config = dict(
    dataset='melodies that start on their tonic, played by one synthesised instrument',
    train_examples=26041,
    encoder_norm='layernorm',
    encoder_norm_position='pre',
    encoder_bias='all',
    encoder_qk_norm=False,
    encoder_inner_norm=False,
    encoder_patch_size=[8, 16],
    residual_init='none',
    optimizer='muon',
    muon_scale='match_rms_adamw',
    momentum=0.95,
    adaptive_grad_clip=0.1,
    steps=10100,
    warmup_steps=1010,
)
Rows from block 0 of the decoder of a small masked spectrogram model, named by matrix and row number. Rows with one number belong to one neuron. Each number is 200 + 40 x the weight over its row's rms, rounded and kept within 0 to 999. All counts start at 0. After the name is the row's rms in percent of the matrix's.
After each neuron's rows are labels from the 100 clips, of 14848, where the neuron reaches its highest value: "top examples" is what is common among them. Only what is clearly more common there than usual is listed. The data: melodies that start on their tonic, played by one synthesised instrument.
# fc1: MLP up (decoder.0.mlp.fc1.weight, 768x192), inputs 0-191
# fc2: MLP down (decoder.0.mlp.fc2.weight, 192x768, transposed), outputs 0-191

fc1.602,110,200,256,239,94,251,200,121,200,200,200,149,200,200,262,261,200,200,200,130,141,200,281,200,200,286,143,200,200,247,119,200,200,200,200,200,200,290,200,170,200,200,200,200,269,200,200,200,200,200,131,95,200,200,200,200,200,200,200,141,150,242,161,200,200,131,200,200,200,118,200,258,200,153,200,200,261,200,200,200,200,134,200,200,200,200,152,200,112,200,200,200,125,200,240,200,200,142,251,200,254,270,200,200,200,247,118,200,200,200,146,200,260,200,200,259,200,200,200,200,200,200,200,200,144,200,311,200,263,200,244,200,200,200,200,200,200,200,200,200,200,320,200,200,200,200,200,200,200,200,200,259,130,200,289,256,200,258,200,200,200,328,259,200,200,200,320,200,276,200,265,161,200,200,243,200,200,200,200,200,200,200,106,200,200,146,200,254,200,200,200,254,200
fc2.602,106,131,200,200,254,200,200,200,266,200,132,200,200,140,294,200,200,94,298,200,200,200,200,127,256,108,200,200,200,200,200,259,200,200,200,200,200,200,200,200,242,200,200,200,276,238,86,200,200,200,200,156,200,200,200,200,200,200,142,140,200,200,200,96,200,200,200,280,200,141,200,200,117,200,200,200,284,294,200,200,160,200,200,146,200,200,200,108,200,200,260,200,200,257,257,200,124,200,113,131,200,200,277,200,200,254,255,200,248,200,242,200,200,200,200,200,200,200,200,268,200,200,200,141,269,200,200,200,278,200,200,268,200,129,200,200,200,200,200,89,200,200,154,200,200,200,255,200,200,200,200,254,200,200,200,200,200,234,200,240,200,200,200,200,257,135,142,200,303,200,200,276,200,200,260,263,200,130,200,289,200,200,200,200,140,200,200,200,200,247,200,200,200
top examples: the note G#; tonic: G#; horn-like

fc1.436,102,258,250,119,157,200,200,200,135,200,200,155,200,200,200,200,142,200,267,200,200,286,200,200,200,200,200,200,200,200,150,200,127,200,200,200,200,200,262,200,256,200,200,275,200,200,200,200,200,282,263,200,200,290,200,200,269,200,200,200,200,200,244,287,200,200,200,200,200,200,200,200,200,200,200,253,200,200,143,200,200,154,200,200,200,200,200,247,200,200,200,200,200,200,249,200,200,200,200,200,150,200,310,200,200,200,200,200,303,200,93,200,200,200,269,200,200,282,200,200,288,141,200,135,200,113,200,200,200,282,143,249,200,200,200,200,147,200,265,200,200,200,200,85,200,200,200,200,200,247,200,273,116,295,200,200,200,200,139,200,129,200,200,200,200,200,200,200,200,200,200,200,200,200,159,58,200,77,200,110,200,133,200,264,200,200,200,116,200,200,140,200,268
fc2.436,136,237,200,200,200,200,200,261,150,89,252,147,200,200,200,200,200,160,200,200,125,200,200,144,200,152,200,200,200,170,200,270,200,200,275,200,200,243,200,251,200,200,269,240,200,255,251,200,122,200,200,200,200,257,200,200,200,200,200,200,200,145,142,158,200,200,200,286,200,200,200,314,200,141,200,272,200,277,155,248,200,200,145,200,112,200,200,200,200,165,200,200,200,200,200,200,200,200,262,111,200,200,276,151,200,200,200,200,144,200,200,200,150,200,200,288,258,257,200,200,200,130,135,200,200,200,200,200,200,200,132,200,141,200,266,200,167,200,200,253,160,200,154,200,277,200,200,200,200,77,125,200,240,240,200,200,200,200,154,200,236,200,267,278,200,166,200,200,246,200,200,200,200,293,200,200,147,200,238,256,200,200,138,152,200,77,242,200,115,298,200,200,200
top examples: sine tone

fc1.572,091,200,302,289,200,200,285,200,200,200,200,124,200,200,200,127,200,200,200,200,78,200,200,200,200,200,244,200,283,200,200,200,106,200,200,140,200,268,248,200,200,200,295,200,200,200,313,249,200,200,200,137,200,200,200,200,200,200,200,200,200,200,200,285,200,200,200,200,279,200,200,200,200,200,144,200,311,200,264,145,140,200,200,200,200,200,200,200,200,200,200,200,200,200,136,200,117,251,200,200,200,200,200,253,130,200,200,277,200,109,127,200,200,200,200,256,200,165,200,243,200,200,200,200,200,200,200,200,200,253,200,200,266,200,200,200,200,200,200,200,200,200,200,200,200,200,148,200,200,86,200,200,200,99,200,200,200,200,149,200,200,200,129,200,271,200,263,200,200,200,248,200,200,200,304,200,124,200,81,200,200,200,110,200,139,200,200,134,200,200,309,200,248
fc2.572,099,161,200,200,265,200,200,282,200,77,200,200,200,200,200,279,200,200,266,200,264,200,200,200,242,263,200,131,200,200,104,200,200,200,200,200,200,200,200,200,200,200,268,126,200,127,200,200,136,138,200,200,200,200,200,200,242,128,200,200,200,77,200,200,200,200,200,200,200,200,132,119,200,91,200,200,157,200,200,158,200,200,200,290,267,200,200,200,200,200,200,200,200,200,200,200,200,200,200,200,200,253,147,200,200,200,200,200,200,250,200,153,200,200,200,200,289,200,155,200,118,200,200,200,200,200,312,200,200,200,200,115,200,200,249,200,132,200,77,137,200,200,245,200,200,200,296,132,160,316,200,113,146,200,200,200,200,200,200,253,238,200,200,200,200,200,200,200,200,200,200,200,132,200,121,244,297,135,200,200,255,200,238,200,248,246,200,245,200,200,132,200,200
top examples: flute-like

fc1.563,097,200,200,242,200,129,246,200,200,246,200,110,137,200,200,200,80,200,274,248,200,274,200,200,200,283,154,200,113,200,200,200,200,200,200,200,256,200,160,200,129,200,200,266,200,200,200,200,200,125,200,146,200,200,200,200,200,200,200,200,200,200,200,200,200,120,200,108,200,340,200,200,265,200,306,200,288,200,200,291,200,200,200,274,142,200,159,138,200,259,200,162,200,304,200,149,266,200,200,150,200,149,123,257,200,200,200,200,200,149,200,276,200,200,200,200,143,200,200,309,200,200,200,200,200,138,200,200,252,200,200,200,329,200,200,200,200,200,268,200,200,200,200,200,200,200,121,251,200,200,200,200,200,200,200,200,260,144,200,200,200,280,200,200,200,200,200,200,149,200,200,141,200,200,135,200,121,200,200,200,200,200,113,200,200,200,200,200,200,200,248,200,200
fc2.563,085,114,200,200,200,200,200,200,243,95,200,200,200,269,200,200,200,200,109,200,200,101,200,200,200,200,200,200,200,200,200,284,272,200,132,200,200,200,80,245,200,200,200,90,200,200,200,106,200,200,200,200,200,200,200,200,200,200,200,260,200,200,200,200,200,200,250,200,276,108,200,200,200,134,200,200,200,200,200,200,200,200,200,125,200,200,200,200,200,200,200,200,200,105,200,272,200,200,200,200,200,200,200,200,200,200,200,308,200,200,200,200,200,200,200,200,276,200,156,200,200,200,200,200,200,200,132,200,151,200,276,200,90,200,331,288,200,200,200,76,200,200,200,200,254,200,200,200,271,249,200,200,200,200,200,200,200,322,200,200,200,132,200,200,200,200,114,140,200,200,284,119,200,200,200,200,270,200,200,200,200,200,200,200,200,200,200,95,200,304,200,200,200
top examples: reverberation; flute-like; tonic: F#

fc1.639,096,200,200,200,200,200,257,200,124,200,283,155,200,136,275,200,200,200,200,200,200,200,200,200,200,200,200,247,200,200,200,200,200,200,200,200,200,200,239,200,200,200,200,200,200,200,294,109,200,200,200,200,200,200,287,287,281,200,200,311,200,138,200,200,200,246,144,137,125,200,153,200,156,247,265,200,240,274,143,270,200,200,263,200,200,200,200,200,200,261,137,200,200,244,200,200,200,200,127,200,200,200,200,139,134,200,200,200,200,91,200,200,200,200,200,200,200,200,200,119,200,94,200,200,200,200,200,200,200,200,200,248,200,200,200,200,200,200,200,200,282,200,307,138,200,200,254,134,200,200,312,251,200,158,200,200,200,200,200,200,200,200,200,128,158,200,200,200,290,274,200,200,111,200,200,62,200,200,291,200,267,251,200,200,200,200,200,251,267,270,200,200,200
fc2.639,085,267,200,104,281,200,138,266,200,200,137,200,200,200,143,140,200,200,200,200,200,200,200,200,200,200,127,200,200,157,200,200,200,200,275,200,264,200,200,200,120,200,200,200,256,144,200,200,144,200,200,200,200,200,200,200,200,200,200,200,291,246,265,200,200,200,200,200,143,200,200,264,200,200,200,200,116,200,200,200,271,281,200,147,200,200,200,200,108,200,200,258,200,79,200,200,200,200,200,200,200,200,200,200,200,200,200,200,200,200,200,200,200,200,200,116,200,200,154,266,271,273,200,200,281,200,200,200,200,200,139,200,200,144,200,200,141,84,200,312,75,200,200,200,200,200,200,282,200,200,154,107,200,129,200,200,200,200,200,200,200,200,139,200,200,143,200,200,200,200,200,200,200,124,200,200,200,200,139,200,200,302,200,200,286,258,272,140,248,200,200,200,308
top examples: sine tone

fc1.58,093,200,139,200,272,309,200,259,140,200,200,200,200,200,200,133,200,264,200,200,132,309,200,200,264,138,200,200,200,141,200,200,200,200,200,144,200,200,200,200,200,200,200,200,200,200,200,200,200,200,200,200,200,200,139,200,200,200,200,269,200,200,200,200,200,200,200,150,200,200,200,200,200,200,200,119,200,200,200,146,200,200,200,200,257,200,200,200,279,200,200,252,295,117,200,200,200,159,289,200,200,120,274,200,200,200,200,200,200,118,200,200,200,200,200,260,200,200,200,200,200,127,267,135,200,200,200,200,200,124,152,200,200,200,200,200,200,200,135,300,200,77,120,200,115,264,148,200,200,200,200,200,126,200,200,200,306,200,111,200,266,200,111,200,278,200,200,200,200,200,287,200,200,200,200,133,200,313,200,200,244,200,200,272,200,279,200,200,200,257,200,144,200
fc2.58,082,200,200,200,200,58,200,200,200,200,200,200,200,60,87,200,200,200,200,200,200,200,200,200,142,200,200,200,200,200,200,200,200,200,200,200,200,200,200,312,200,200,299,200,200,200,275,200,200,200,200,200,200,200,200,200,200,200,200,200,200,110,133,200,200,200,200,200,200,149,200,200,280,200,200,200,200,200,200,200,123,200,200,200,200,200,200,136,200,200,200,200,200,267,200,200,200,200,200,200,200,200,200,256,200,200,200,72,200,200,200,79,200,200,136,68,200,200,200,200,200,200,200,253,200,200,200,200,200,200,200,200,200,289,200,200,259,200,103,132,200,200,273,200,200,200,200,200,200,200,200,200,200,248,200,279,200,200,200,124,61,200,200,265,200,200,200,200,253,200,200,266,200,200,129,200,200,200,136,367,200,200,200,200,200,258,200,200,200,200,200,313,200
top examples: sine tone

fc1.95,091,200,109,138,200,200,200,200,200,200,282,200,200,200,200,200,200,200,200,200,200,87,200,200,200,200,200,200,321,200,200,267,200,200,92,252,200,200,200,262,200,127,245,200,200,200,265,200,200,265,200,200,251,200,267,200,129,260,200,200,123,200,200,200,200,137,200,200,271,328,200,200,200,200,200,200,200,200,200,200,129,200,200,200,200,200,240,200,290,200,249,200,200,200,325,200,131,200,200,200,200,200,200,200,200,200,200,200,200,250,318,200,200,200,200,276,200,200,124,200,200,274,155,200,200,267,137,255,200,200,200,150,200,295,200,200,200,200,200,245,200,200,200,200,200,107,287,200,200,128,254,200,200,200,200,200,200,200,200,319,200,200,200,200,200,200,200,146,200,106,200,200,200,151,200,200,139,200,200,200,157,200,200,141,252,153,132,200,200,120,200,200,200
fc2.95,094,131,200,200,200,200,200,136,200,200,200,200,200,165,278,200,200,200,200,262,142,258,200,200,200,200,200,290,200,101,241,200,200,200,200,200,200,285,200,200,200,246,200,200,133,200,200,200,200,200,200,200,140,164,200,200,230,247,200,200,241,200,200,200,248,200,150,131,200,200,122,200,106,200,200,110,200,200,200,200,110,200,200,200,200,200,200,140,200,200,200,200,142,277,154,200,200,200,200,200,200,200,314,200,200,139,132,200,200,200,200,200,200,200,106,200,200,123,321,200,200,200,200,200,288,122,284,200,200,200,200,289,258,130,200,200,200,200,122,86,200,200,298,267,200,200,122,200,255,200,200,264,200,200,200,200,139,200,200,120,200,200,163,135,149,200,200,200,200,200,200,200,239,200,200,200,200,200,200,200,200,200,200,200,200,200,200,263,200,261,200,293,305
top examples: reverberation; bell-like

fc1.516,097,200,243,267,200,119,200,200,200,110,134,200,200,200,122,200,200,200,200,200,200,200,307,200,166,149,200,122,200,200,200,200,200,200,200,200,200,200,139,200,200,200,200,200,142,200,200,200,200,280,200,200,127,200,200,200,200,200,200,200,200,156,200,247,200,269,200,200,200,200,200,200,200,120,200,133,200,200,200,200,200,133,200,200,200,200,200,200,130,200,292,200,200,258,265,200,200,200,200,200,298,127,99,200,117,200,200,200,200,144,200,259,200,200,200,255,131,117,252,144,200,200,200,243,111,200,200,260,274,200,200,200,200,246,200,270,200,200,200,200,200,251,200,152,69,200,269,200,200,200,200,200,200,200,200,200,309,200,131,200,240,124,200,200,200,200,121,200,200,200,200,265,280,200,200,121,200,200,256,200,200,200,200,200,200,301,200,200,313,200,200,127,200
fc2.516,097,200,253,200,200,147,200,200,249,154,317,200,200,200,200,200,245,200,277,146,200,200,200,200,200,200,200,200,254,250,200,116,200,200,200,200,150,104,200,200,124,200,200,200,200,200,200,200,200,200,200,200,200,200,200,200,341,260,200,200,200,200,200,311,126,151,200,298,200,243,275,243,200,200,200,200,200,163,231,200,200,309,200,118,200,200,272,200,200,238,200,247,200,149,200,200,200,200,200,200,200,287,246,200,200,158,200,113,200,200,200,123,200,141,200,245,200,280,140,128,200,248,71,200,200,200,142,200,156,200,116,200,144,200,200,200,200,200,200,200,260,200,200,200,125,200,242,140,200,288,200,200,64,141,305,200,200,200,261,200,200,200,200,200,200,200,200,200,200,200,200,200,200,200,200,200,200,200,200,259,200,200,200,200,200,200,257,200,200,200,200,200,159
top examples: sine tone

fc1.39,087,200,200,318,200,200,200,200,295,265,299,200,200,200,200,200,156,200,200,200,258,200,200,200,123,200,200,200,200,200,126,200,200,268,296,200,200,200,200,200,289,200,200,200,110,200,200,200,146,200,275,106,200,200,200,200,258,149,200,200,283,200,200,200,200,200,92,200,200,200,200,200,200,200,200,200,200,200,200,200,150,142,124,263,110,200,200,200,200,200,95,249,200,200,279,200,121,200,200,200,200,200,200,200,200,200,127,200,200,200,118,200,200,263,200,200,200,200,258,200,152,153,200,200,200,200,200,200,200,200,109,200,200,200,92,200,200,200,200,200,200,126,200,272,200,200,200,200,200,200,200,200,132,200,200,112,200,200,200,200,259,200,200,200,266,200,200,200,93,200,200,114,200,250,200,200,96,200,200,200,244,200,200,326,135,200,200,200,200,200,256,200,200
fc2.39,098,200,200,200,200,113,200,200,200,149,262,253,266,200,157,200,200,200,200,137,200,200,132,110,120,200,146,243,200,200,200,200,239,260,200,200,200,200,111,200,150,143,146,151,147,46,200,200,200,200,200,200,200,200,200,200,200,200,200,200,200,200,200,246,200,200,290,200,200,263,200,200,200,200,200,200,112,200,200,75,200,200,200,133,200,200,261,135,200,200,200,142,200,282,288,105,200,200,200,200,200,200,128,288,200,277,312,200,200,200,200,200,200,200,200,200,243,200,200,145,246,200,200,200,200,200,150,200,200,200,200,200,154,249,200,118,200,296,200,230,246,200,200,200,247,152,200,274,200,119,200,200,200,200,200,144,127,200,143,134,147,200,200,276,200,150,250,200,264,200,200,200,151,200,200,200,200,200,113,200,200,200,200,200,200,263,200,200,200,200,200,200,200
top examples: flute-like

fc1.88,090,200,200,200,249,311,200,200,132,200,200,200,89,200,140,200,200,200,200,200,200,252,120,200,200,274,200,200,307,200,200,200,200,200,200,200,145,200,306,200,104,200,200,200,200,200,200,200,200,200,156,200,200,301,200,200,200,200,200,200,265,200,200,133,111,200,200,200,200,328,200,200,200,200,200,200,278,111,200,270,200,200,200,200,200,257,200,124,200,200,200,274,238,200,200,200,200,200,124,143,200,200,200,327,200,200,200,200,200,264,200,200,121,200,200,200,83,200,200,200,252,200,200,277,249,114,284,200,200,200,267,200,200,200,200,200,200,200,200,200,140,200,138,287,200,200,200,200,200,200,200,200,200,138,200,200,304,200,200,200,200,200,279,200,200,200,200,200,131,269,200,200,256,200,200,260,265,200,200,200,200,136,200,200,200,200,200,200,200,200,200,255,200
fc2.88,085,200,200,200,200,200,149,200,139,200,200,200,200,200,200,200,200,200,200,200,200,200,200,200,139,200,200,200,200,200,287,200,200,200,200,200,200,200,200,200,324,200,200,200,200,133,200,200,200,200,200,200,290,200,200,271,200,200,200,200,200,200,267,200,200,200,242,200,200,142,200,74,200,200,200,200,200,200,267,200,200,200,138,109,200,200,63,295,200,256,114,125,200,200,264,200,200,200,200,200,200,200,200,261,200,77,261,200,200,200,200,114,200,200,104,134,200,200,200,200,117,200,282,200,139,200,200,200,200,200,200,144,200,277,153,200,200,200,200,96,200,301,200,124,82,200,200,200,200,200,200,200,141,200,200,200,200,200,200,200,200,200,200,200,288,200,200,200,200,200,200,200,200,200,164,133,117,200,115,200,200,200,271,200,200,200,200,133,140,104,200,200,200
top examples: flute-like

fc1.623,128,200,200,151,200,200,200,134,164,200,200,200,200,116,200,200,200,200,200,313,200,233,200,200,264,200,200,200,152,200,131,200,138,162,200,259,200,200,257,200,200,160,237,200,200,255,200,200,200,166,200,236,141,200,200,200,200,200,200,200,251,114,200,128,117,200,126,200,200,251,200,200,155,275,231,200,200,200,259,238,157,200,200,116,284,200,148,200,80,200,200,200,228,249,200,265,200,200,268,200,200,200,200,200,161,200,200,200,200,294,262,265,200,200,200,244,172,200,146,200,252,155,167,200,200,200,200,200,295,200,200,200,200,120,200,200,200,244,200,200,82,149,150,200,263,200,130,159,200,306,200,265,200,200,200,138,259,200,262,120,107,200,200,245,200,119,200,262,200,200,200,200,116,200,200,200,200,280,200,248,200,200,200,200,200,200,200,200,231,281,200,200,200
fc2.623,122,273,300,200,200,253,200,125,200,260,200,123,200,248,266,200,245,200,200,249,200,200,266,200,263,200,257,272,200,200,129,200,160,200,133,200,200,263,241,200,200,200,158,242,200,256,200,200,200,200,200,299,200,200,153,200,200,200,200,200,200,200,200,200,299,144,267,200,293,200,200,200,200,200,200,200,141,200,200,200,200,108,122,200,244,200,291,116,200,200,279,200,200,200,200,263,200,156,200,246,128,156,200,200,200,122,168,200,200,200,300,200,162,200,151,245,200,272,107,200,200,200,200,200,200,200,200,200,200,200,200,200,266,200,128,253,200,244,266,200,200,200,254,200,107,200,131,200,200,200,249,200,200,200,200,200,200,200,200,258,200,200,160,116,200,200,200,200,200,200,200,200,160,200,117,200,171,153,200,200,200,200,200,200,100,253,281,200,263,200,257,144,200
top examples: flute-like

fc1.509,104,262,200,154,200,200,157,200,255,200,252,200,200,200,151,200,200,200,252,200,268,200,255,200,155,281,200,131,200,200,200,239,126,200,294,200,287,200,200,200,200,142,200,200,245,159,200,200,163,200,200,135,109,142,200,200,125,200,306,278,337,200,253,93,118,200,200,200,277,200,114,200,200,200,311,200,246,200,200,200,200,200,243,154,200,299,200,140,154,200,284,155,254,143,256,200,200,150,200,108,200,200,200,200,145,116,200,200,200,277,200,200,200,200,162,200,200,255,265,200,200,200,200,200,200,200,241,146,200,138,200,200,200,148,122,200,200,200,200,240,200,271,200,200,200,200,200,151,200,124,200,200,200,200,200,200,255,169,148,200,239,200,200,200,200,152,200,265,200,200,200,200,200,200,200,200,200,200,200,200,200,253,200,124,200,200,200,200,200,200,200,200,200
fc2.509,097,200,200,149,143,200,200,200,130,138,151,265,200,200,200,200,113,200,200,200,157,200,200,308,200,200,200,200,250,200,262,200,265,200,304,244,200,200,200,270,200,139,200,200,200,136,126,200,200,200,200,143,200,200,291,308,200,200,200,244,200,200,139,200,200,278,200,116,200,264,135,200,200,200,200,200,200,149,200,303,200,200,200,200,200,254,200,200,248,200,200,200,267,200,200,200,200,243,200,200,200,200,200,200,200,200,200,200,200,200,200,246,137,200,200,200,200,200,200,138,200,200,200,139,200,287,200,200,200,267,261,280,200,200,200,200,200,200,200,274,200,126,200,200,297,200,200,260,200,200,200,200,200,200,275,200,200,200,200,200,200,200,95,200,73,129,200,107,200,200,89,200,200,200,288,200,282,200,154,200,200,200,200,128,279,200,200,200,239,200,200,200,200
top examples: flute-like

fc1.718,108,200,250,200,200,200,200,139,200,252,248,267,200,200,255,200,279,200,200,242,200,270,146,116,200,301,200,200,253,200,232,200,200,200,158,239,143,200,200,200,200,200,200,251,200,316,200,200,200,200,200,257,136,200,200,200,200,200,200,200,200,112,200,251,200,200,200,241,240,121,200,232,283,200,200,200,200,200,200,130,200,200,297,200,148,259,129,200,200,200,270,200,200,118,200,200,280,163,200,200,200,260,200,200,200,200,200,105,200,200,200,140,200,200,246,200,152,200,200,200,200,160,124,200,200,200,200,200,200,250,200,109,200,200,265,291,200,304,120,274,255,124,200,200,163,200,249,200,144,200,154,279,139,200,200,200,200,200,200,200,200,249,280,149,200,288,200,249,200,200,200,251,200,200,200,200,200,160,200,200,200,200,200,200,200,200,200,200,200,200,53,200,200
fc2.718,090,200,200,106,200,134,200,200,200,200,200,139,200,200,200,200,148,200,240,200,200,200,200,200,287,200,243,90,200,305,200,200,139,200,249,119,200,134,136,200,200,200,200,200,200,200,253,254,200,200,284,200,200,248,292,318,200,154,200,274,200,200,200,200,200,200,200,200,200,200,133,200,200,200,200,200,200,200,200,92,200,286,131,200,138,257,200,200,239,200,200,200,200,115,200,200,200,200,200,106,200,200,200,269,200,200,200,106,200,200,135,200,200,200,123,253,200,200,200,200,200,200,200,200,150,200,200,110,200,200,200,200,200,200,200,200,200,200,288,200,254,200,200,200,286,200,294,200,200,150,200,200,200,161,200,200,242,200,200,266,200,144,200,200,200,200,200,91,254,200,200,200,200,200,200,200,200,200,100,256,268,116,200,200,244,200,200,109,200,286,200,200,200
top examples: flute-like

fc1.523,110,200,200,255,200,163,200,200,256,260,200,200,294,200,249,161,271,200,200,200,200,200,200,200,312,246,200,200,250,160,200,200,200,200,56,200,77,200,251,200,200,87,261,252,200,266,274,200,242,200,117,248,200,139,200,256,258,285,146,200,200,154,200,200,113,200,200,114,200,138,200,284,155,200,200,200,200,200,200,200,200,200,128,200,200,200,266,256,153,200,200,200,253,200,200,200,200,200,296,200,200,200,200,200,158,200,132,256,200,200,292,200,200,200,259,200,247,150,200,200,200,200,110,200,200,263,106,200,200,200,200,200,238,200,284,200,200,242,200,200,200,200,137,131,253,200,200,200,200,200,200,200,200,200,131,200,200,200,153,200,200,200,200,200,200,200,246,200,200,200,250,144,200,200,147,258,200,200,200,200,200,200,126,200,200,200,200,200,200,279,200,244,200
fc2.523,082,339,271,200,259,200,258,110,200,236,200,200,200,200,252,267,200,122,200,269,200,200,200,200,200,200,200,200,200,200,200,200,126,114,200,200,200,200,291,140,200,200,200,284,200,256,200,275,200,200,200,200,287,200,200,200,200,200,125,200,131,200,200,200,200,200,200,200,200,200,200,200,200,200,200,200,121,200,200,200,200,300,200,200,200,108,277,200,200,200,282,200,200,200,200,200,142,258,200,200,200,200,200,121,263,200,200,200,275,200,200,200,200,200,200,200,200,200,120,200,200,200,135,117,200,200,200,200,136,200,132,200,200,200,200,144,200,103,200,200,200,200,266,200,200,155,294,200,200,257,338,200,200,200,200,200,250,200,200,200,326,200,200,145,265,200,200,200,200,200,200,200,200,200,107,200,200,200,200,200,200,200,200,200,126,200,200,286,269,247,200,200,200
top examples: the note G#; the note D#; tonic: G#; trumpet-like

fc1.628,088,200,200,200,267,119,200,121,200,200,200,200,200,135,200,200,200,200,200,200,200,200,283,200,200,200,200,200,200,200,200,200,200,200,200,200,200,200,200,200,200,200,200,200,108,200,307,200,200,200,200,200,200,112,200,200,200,200,156,200,306,200,200,277,200,263,200,200,256,114,200,200,301,200,200,142,200,200,200,200,128,200,285,139,200,200,200,200,200,200,294,141,200,200,200,200,200,200,200,200,245,275,200,200,200,200,200,108,254,200,200,156,200,200,155,200,139,250,200,256,200,200,200,261,307,309,200,138,200,200,200,119,200,200,247,200,103,246,137,200,260,200,131,200,200,200,200,200,200,200,200,147,200,200,289,200,200,200,113,276,265,142,200,200,200,200,200,200,200,200,200,200,256,250,200,200,200,200,124,200,200,200,200,254,267,109,143,200,200,200,94,282,200
fc2.628,089,200,267,200,200,200,142,200,200,200,281,200,200,200,200,120,200,200,200,200,200,200,200,200,200,200,200,275,200,200,200,200,66,102,200,200,200,143,200,200,200,200,200,200,200,200,200,252,142,200,200,94,200,200,290,200,200,200,200,292,200,200,200,200,200,200,200,200,200,254,200,200,200,200,200,200,283,200,200,200,200,200,127,200,200,200,157,200,200,285,283,200,200,150,200,200,200,162,255,200,200,200,200,200,200,200,143,275,158,200,200,200,262,200,200,200,241,200,200,136,200,200,200,200,112,200,200,200,200,200,133,200,200,200,200,200,200,156,200,321,200,163,200,318,259,200,312,200,200,252,200,200,269,200,111,200,129,255,200,200,70,200,271,200,200,144,135,284,200,200,252,200,127,200,200,200,200,248,200,200,200,133,200,200,200,295,200,200,200,133,200,296,200
top examples: flute-like; clipping

fc1.396,120,200,286,200,200,200,200,167,200,270,200,242,244,200,261,200,200,260,200,200,283,281,156,200,257,146,200,242,200,150,200,129,200,200,114,200,200,200,200,163,200,200,200,158,200,156,200,158,200,200,200,200,200,200,246,200,242,200,200,126,200,255,265,132,138,200,256,200,298,145,200,252,200,200,200,200,200,200,200,200,200,274,200,234,164,118,266,248,200,200,200,200,200,200,156,200,200,277,263,200,200,200,200,200,200,240,131,138,200,200,128,200,200,243,200,200,200,275,200,149,116,156,200,257,200,200,239,235,138,200,268,200,200,270,200,254,200,200,200,140,282,272,121,200,200,241,200,269,242,256,200,200,153,200,136,200,200,200,200,200,200,127,200,156,200,200,200,257,119,200,153,200,200,242,200,200,145,200,136,200,200,97,121,266,200,200,242,200,200,200,80,200,200
fc2.396,128,284,200,260,200,120,200,200,200,200,269,200,200,286,254,200,134,200,232,200,200,264,163,130,291,200,158,200,165,200,200,110,200,200,109,137,200,200,200,200,200,200,200,274,237,241,231,200,260,135,200,200,166,123,200,267,200,200,170,200,309,200,146,200,200,325,200,274,200,245,200,200,135,200,137,200,251,149,200,200,200,200,200,200,200,231,237,200,159,200,200,200,200,200,119,200,200,153,200,200,253,200,269,200,200,200,200,242,200,200,200,246,250,200,200,200,200,173,155,173,150,142,200,119,162,200,200,174,200,166,200,134,262,161,176,129,200,200,241,200,200,200,200,118,200,200,273,200,200,200,242,200,200,150,115,231,200,200,247,200,280,200,200,200,200,146,200,200,200,281,200,273,131,200,200,238,200,200,200,288,200,175,200,264,129,164,148,200,200,237,279,200,200
top examples: the note G#; the note D#; tonic: G#

fc1.710,113,200,200,200,200,125,148,200,200,323,200,200,200,287,200,276,103,200,238,200,145,240,293,200,200,258,200,200,200,200,320,200,200,168,200,200,200,200,200,200,200,200,200,200,200,200,141,200,200,200,260,130,200,200,140,271,200,164,239,256,200,200,268,200,124,200,200,200,132,262,200,149,200,200,312,200,200,200,200,200,162,269,200,200,200,200,200,200,200,200,200,200,200,251,246,285,200,200,200,200,200,140,200,200,200,146,200,200,200,149,150,304,200,266,140,289,200,200,200,283,200,277,272,200,200,200,200,200,200,200,200,254,200,200,254,200,145,242,200,200,233,286,245,133,200,200,200,200,129,200,200,200,200,156,200,200,132,200,200,200,255,200,200,200,200,102,200,257,154,200,200,144,200,200,261,200,200,200,121,98,163,200,253,200,200,200,200,200,200,161,281,155,200
fc2.710,088,200,200,250,200,142,200,251,200,144,200,200,140,200,286,200,200,200,200,200,200,200,200,200,200,200,163,124,200,200,200,200,200,200,200,200,200,200,137,154,200,200,269,200,200,200,109,200,277,200,127,200,200,200,200,255,128,200,200,200,200,200,200,132,200,200,200,264,200,268,164,200,200,200,200,200,200,200,200,200,200,200,257,200,200,291,200,200,200,200,200,200,257,200,200,200,200,285,200,200,200,200,200,200,150,200,200,200,200,200,46,200,302,200,200,200,200,200,200,117,200,79,200,200,200,256,200,200,200,200,200,200,200,200,259,200,200,64,200,200,200,200,200,200,200,200,200,200,200,200,200,239,128,288,200,293,309,260,200,125,200,254,200,200,148,200,200,200,133,200,200,200,200,134,200,200,119,200,200,258,200,200,323,166,281,128,266,99,288,200,200,200,200
top examples: reverberation